Weights of a small image classifier.
Model: 7.04M parameters, 24-pixel images, arch nf_resnet, norm none_scaled_ws, activation relu, depths [5, 5, 5], widths [80, 128, 240].
Training: 10900 steps, batches of 256, held-out accuracy 100%.
Data: trained on gratings and oriented noise at many angles and scales, 395000 training examples, 7.1 epochs.
Rows from block 4 of a small image classifier, named by matrix and row number. Rows with one number belong to one channel. Each number is 50 + 15 x the weight over its row's rms, rounded and kept within 0 to 99. All counts start at 0.
After each channel's rows are labels from the 100 images, of 14848, where the channel reaches its highest value: "responds to" is what is common among them; "colour at peak" is the nearest of a few named colours to the mean colour under the peak. Only what is clearly more common there than usual is listed. The data: gratings and oriented noise at many angles and scales. In brackets: how many of the 100.
# convs0: first 3x3 conv (model.blocks.4.convs.0.weight, 80x80x3x3, standardized in use, each kernel summed), inputs 0-79
# convs1: second 3x3 conv (model.blocks.4.convs.1.weight, 80x80x3x3, standardized in use, transposed, each kernel summed), outputs 0-79

convs0.58:47 73 40 47 29 76 49 56 52 66 45 80 42 76 33 61 50 57 66 61 45 54 73 46 72 88 49 61 52 42 51 47 34 36 54 47 60 69 64 56 53 54 53 42 62 71 57 43 51 50 62 61 99 57 51 68 59 57 54 61 64 51 36 51 57 69 61 49 51 39 44 71 14 29 74 63 72 74 39 36
convs1.58:51 79 50 75 67 69 25 48 59 81 45 58 25 22 43 26 51 29 94 72 37 47 68 34 45 56 28 45 49 31 53 49 43 43 19 55 56 46 47 54 45 49 55 51 43 11 50 54 34 47 56 32 76 49 46 42 35 54 35 51 67 46 51 65 67 51 45 55 26 52 41 72 57 58 46 41 40 44 49 71
responds to: coloured (99); dashes (72); stripes at 135 degrees (27)
colour at peak: purple (29); cyan (25)

convs0.7:38 62 65 36 61 69 26 46 66 74 38 61 54 72 25 56 66 39 60 73 21 57 71 56 62 65 70 40 58 50 65 32 51 41 52 68 78 66 52 59 64 54 58 32 66 46 52 69 15 44 47 38 63 67 28 62 49 47 54 75 64 34 37 46 57 50 38 70 45 45 62 86 64 76 58 54 61 39 47 63
convs1.7:52 48 50 81 84 61 57 36 36 55 27 54 40 39 49 69 39 29 54 42 59 79 81 39 62 33 31 57 63 49 53 57 29 52 42 74 68 68 42 20 32 50 66 95 31 23 71 61 39 34 49 58 60 54 70 47 48 65 33 54 45 58 54 44 62 67 71 50 39 50 43 37 52 59 45 35 47 52 70 54
responds to: coloured (100); dashes (59); scale: very fine (48); stripes at 45 degrees (39)
colour at peak: purple (45)

convs0.66:35 70 39 64 39 71 44 25 40 69 47 70 35 55 46 41 38 48 73 74 51 48 87 82 40 69 44 47 38 52 51 45 38 33 42 56 46 45 52 74 78 69 37 56 36 31 71 40 45 60 22 29 56 27 30 50 51 58 48 73 67 37 64 34 47 50 64 31 36 46 43 79 45 40 64 54 47 37 53 74
convs1.66:72 47 53 24 54 38 46 81 16 39 93 21 84 57 53 67 30 45 52 04 41 54 56 63 65 43 74 49 41 60 61 41 36 62 59 44 53 51 52 51 73 76 61 52 50 52 53 50 45 65 57 62 35 50 52 60 42 73 58 30 47 32 52 44 49 56 53 49 50 71 49 61 47 61 47 73 50 60 70 66
responds to: coloured (100); dashes (55); very coarse (51); kind: square grating (36)
colour at peak: purple (25)

convs0.17:15 64 47 54 38 59 55 51 66 69 44 68 42 49 53 39 59 39 76 60 33 46 57 75 46 82 50 66 36 07 78 36 66 29 49 62 52 56 51 62 48 45 52 49 59 61 49 54 61 83 39 56 65 67 36 52 36 43 48 56 86 40 42 57 54 78 57 48 35 50 66 77 32 27 50 42 64 57 50 69
convs1.17:79 82 63 60 44 68 48 63 36 44 64 64 50 45 47 55 37 35 53 58 60 73 48 59 58 47 56 51 48 22 22 40 71 58 51 35 69 57 49 42 25 68 58 46 60 24 70 38 53 63 78 23 51 68 33 21 53 55 49 66 63 43 52 42 42 55 58 46 69 76 50 57 42 44 46 25 83 65 67 78
responds to: coloured (100); dashes (61); stripes at 135 degrees (34); angle: stripes at 120 degrees (27)
colour at peak: cyan (27)

convs0.9:54 69 44 75 53 54 42 59 73 82 51 74 22 55 48 66 71 56 80 56 47 43 54 72 57 86 52 66 34 36 64 30 35 52 35 54 39 63 50 79 78 70 61 42 52 38 61 48 52 55 60 52 51 64 40 48 50 59 59 50 79 36 53 75 53 64 65 30 37 64 36 78 47 50 60 74 68 59 65 44
convs1.9:64 63 43 32 32 55 55 42 46 44 53 44 45 72 43 32 56 66 32 57 78 47 82 41 42 56 51 67 72 69 75 69 66 53 69 42 36 65 35 17 52 47 40 44 40 71 40 51 90 23 47 69 40 44 59 45 41 24 48 56 41 75 37 31 41 63 41 56 38 56 52 64 66 55 36 69 35 64 32 29
responds to: stripes at 135 degrees (65); dashes (62); square grating (38)
colour at peak: white (27)

convs0.57:60 59 42 97 31 56 66 55 54 76 33 61 31 52 33 53 53 63 72 49 49 56 32 54 69 69 67 73 36 48 69 30 59 42 38 39 46 29 50 70 46 48 52 50 38 47 63 49 33 61 57 56 73 55 52 43 49 29 48 84 76 42 47 47 54 72 52 03 41 31 32 71 37 55 48 55 54 59 52 65
convs1.57:67 49 50 43 59 67 53 63 29 32 74 45 65 37 68 39 21 25 35 56 51 56 77 29 43 26 21 49 74 37 49 67 60 63 54 79 60 65 50 38 32 50 61 81 37 40 63 57 44 20 48 44 61 33 72 54 50 63 41 61 32 71 58 55 65 62 65 81 59 40 62 43 46 61 49 32 31 58 45 55
responds to: coloured (98); dashes (73); stripes at 150 degrees (35); angle: stripes at 135 degrees (34)
colour at peak: brown (35)

convs0.30:42 49 45 59 46 67 36 37 87 85 45 64 50 47 42 54 73 59 98 45 40 63 40 59 53 93 48 55 46 57 62 39 42 40 47 43 51 19 41 66 58 49 56 41 44 59 49 49 35 51 64 42 64 57 48 56 45 29 62 78 83 27 34 59 59 75 62 32 49 57 40 80 46 50 67 50 52 36 42 51
convs1.30:58 48 37 43 68 50 46 41 48 72 57 59 49 24 75 49 29 31 57 84 50 47 59 10 52 31 43 43 64 29 50 64 51 34 24 70 49 78 59 44 50 39 62 68 68 35 53 62 60 33 28 47 68 46 53 57 40 56 35 67 34 72 66 59 39 12 51 59 56 52 71 36 38 44 62 37 56 50 77 38
responds to: coloured (100); dashes (56); stripes at 150 degrees (28)
colour at peak: brown (28); purple (26)